{"model": "image captioner", "dataset": "simulated telescope pictures of galaxies", "train_examples": 195000, "image_size": 64, "crop_scale_min": 1, "horizontal_flip": false, "tokenizer": "word", "vocab_size": 28, "encoder_arch": "vit", "encoder_norm": "layernorm", "encoder_norm_position": "pre", "encoder_activation": "gelu", "encoder_mlp_ratio": 3, "encoder_head_dim": 64, "encoder_fused_qkv": true, "encoder_bias": "none", "encoder_qk_norm": true, "encoder_parallel_block": false, "encoder_inner_norm": false, "encoder_patch_size": [4, 4], "encoder_conv_stem": true, "encoder_layers": 8, "encoder_width": 160, "encoder_positions": "learned", "fusion": "cross_attention", "label_smoothing": 0.1, "decoder_width": 320, "decoder_layers": 6, "decoder_norm": "layernorm", "decoder_norm_position": "pre", "decoder_activation": "star_relu", "decoder_mlp_ratio": 6, "decoder_head_dim": 32, "decoder_fused_qkv": true, "decoder_bias": "none", "decoder_qk_norm": false, "decoder_parallel_block": false, "decoder_inner_norm": false, "decoder_drop_path": 0.15, "decoder_positions": "rope", "decoder_cross_attention_every": 1, "decoder_tie_embeddings": true, "init": "trunc_normal_002", "residual_init": "none", "optimizer": "adamw", "lr": 0.0011, "beta1": 0.9, "beta2": 0.999, "eps": 1e-10, "steps": 12900, "batch_size": 128, "epochs": 8.5, "lr_schedule": "cosine", "final_lr_fraction": 0.1, "warmup_steps": 2580, "weight_decay": 0.3}
Rows from block 5 of the image encoder of a small image captioner, named by matrix and row number. Rows with one number belong to one neuron. Each number is 128 + 24 x the weight over its row's rms, rounded and kept within 0 to 255. All counts start at 0. After the name is the row's rms in percent of the matrix's.
After each neuron's rows are labels from the 100 images, of 14976, where the neuron reaches its highest value: "patch colour" is the nearest of a few named colours to the mean colour under the peak. Only what is clearly more common there than usual is listed. The data: simulated telescope pictures of galaxies. In brackets: how many of the 100.
# fc1: MLP up (encoder.blocks.5.mlp.fc1.weight, 480x160), inputs 54-107
# fc2: MLP down (encoder.blocks.5.mlp.fc2.weight, 160x480, transposed), outputs 54-107

fc1.262 079 [124 138 141  90 123 127  88 133 100 148 118 149 123 156 108  93 111 107 106 141 133 161 130 114 152 154 113 122 185 127 117 121 181 103 157 131 130 144 128 129  87 128 185 159 157 111 177  93 153 100 129 116 135 147]
fc2.262 078 [147  88 163 111 112 146 132 178 112 137 124 113 138 118 110 105 136 113 135 115 168 116 158 159 177 100 138 135 105 125 165 184 103 154 171 144 130 149 160 106 170 117  98 142 149 121 127 114 119 120 171  95  90 128]
patch colour: grey (65)

fc1.154 099 [125  80 181 132 157 112 115 116 109  99 141 105 108 119  80 139 148 127 155 116 139 129 108 128 133 107 145 149 113 132 117 160 120 132  71 130 167 125 174 127 157 131 131 122 150  78 104 145 141 151  94 108  78 127]
fc2.154 119 [135 152 138 112 165 109 136 156 117 120 121 145 134 111 114 129 113 130 111 111 143 116 151 118 151 103 110  68 105 153 130 103 116 147 175 172 151 140 133 143 116  78 105 121 138 127 117 149 150 118  82 159 193 108]
patch colour: brown (36)

fc1.75 067 [ 83 139 125 127 106 109 145 149  71 134 127 129 114 138  87 100 106 142 130 123 116 148 132 123 177 161 112 127 117 133 128 130 125 132 115  99 139 155 153 156  98 101 139 140 164 122 165  76 154 110 147 124 105 136]
fc2.75 070 [122  63 177 125 146  98 143 157 129 127 150  91 140 127 103 121 147 138 118 121 165 113 167 119 174 118 141 117 118 135 127 159 112 114 125 136  99 142 111 110 158 116 136 128 153 107 102 113 129 110 131 148 113 150]
patch colour: grey (54); brown (46)

fc1.440 069 [132 144 110  93 106 156 125 144 119 157 134 146 142 157 157 117 151 131 136 156 109 161 120 153 118 149 139 117 166 140 132 117 120 146 149 107 101 101 106 146 126 161 119 150  94 153 131 134 113 122 135 110 158  95]
fc2.440 062 [124 179  74  95 135 136 113 150 158 132 110 157 121 109 158 115 101 121 141 148 118 157 124 145 125  95 138 136 126 134 144 144 102 136 121 123 181  92 138 115 121 145 136 147 143 166 138 138  93 128 131  95 143 167]
patch colour: grey (57); brown (40)

fc1.452 058 [114 130 129  96 124 130  74  56  85  92  90 161 134 136 119 109 113 122 131 127 147 177 125 132 167 100 130 140 166 119 148 151 127 122  95 123 166 144 123 106 115 120 148 162 104 130 155 130 171 131 125 114 132 153]
fc2.452 056 [164  69 215 161 122 109 124 109 103 134 120  95  95 122 121 163  83 155 102  93 134 133 104 127 144 137 109 145  95 117  96 134 105 111 129  85 146 144 150 138  87 150 145  88 150 150  97 110 140 139 127 110 133 106]
patch colour: brown (64)

fc1.373 077 [136 123 113  95 125  81  89 122 108 125 112 151 111 107 129  96 109 111 111 128 120 174 137 113 146 130 123 131 163 150 132 114 183 123 128 114 121 137 118 154 106 126 176 141 118 122 160 100 135  58 110 131 141 155]
fc2.373 085 [144  86 133 103 125 168 161 188 106 121 111 113 157 122  94 117 108 137  96 127 163  83 188 134 177 141 139 148  96 126 141 134  96 124 146 162 112 137 149 112 152  97 126 123 172 126 123 112 147 125 131 142 120 152]
patch colour: grey (70)

fc1.349 062 [104 171 165 161 119  62 152 130 116  90 120 140 133 123  75 136 120 129 133 144 147 102 109  99 166 142 126 117  97 104  99 176 143 132 114 132 159 158 128 132 123 124 144 115 200  78 137 164 158 149 124 137  91 107]
fc2.349 057 [128  68 149 113 111 144 120 122 134  99 129  97 123 155 135 167 122 105 138 135 118 115 129  85 112 137 143 121 162 139 107  88 139 128 115  93  74 140 140 114 131 159 133  88  76 131 132 105 122  79  97 142 133 114]
patch colour: brown (56); grey (41)

fc1.140 054 [112 136 138 104 109  99 140 127  88 126 143 151 138 112  95 108 155 139 148 153 110 147 116 109 132 134 167 128 150 130  91 163 160 120 116 123  66 121 114 166 130 181 138 135 113 149 159 146 164  87 105  92 130 138]
fc2.140 071 [125 116 125  97 117 143 104 136 110 127 120 144 129 105  92 103 149 121 131  94 149 127 138 135 131 113 119 152 110 119 144 161 118 125 133 161 150 138 125 114 108 127 143 178 155 160 139 121 116  74 142 104 161 124]
patch colour: brown (43)

fc1.106 076 [147 129 126  71 121 144 129 109 109 140 126 149 149 148 169 101 121 148 119 160 134 122 125 157  87 163 139  97 184 133 121  97 137 132 156 139 104 101  85 142 123 153 125 156  92 170 143 121  99 109 145 106 164 122]
fc2.106 084 [145 161  64 119 134 123 130 157 135 114  93 159 111 116 107 117  79 166 116 158 130 108 143 157  80 102  93 103  65 125 142 125 109 151 140 168 142 122 140 139 132 130 100 145 183 183 115 113 142 153 127 123 145 129]
patch colour: grey (68)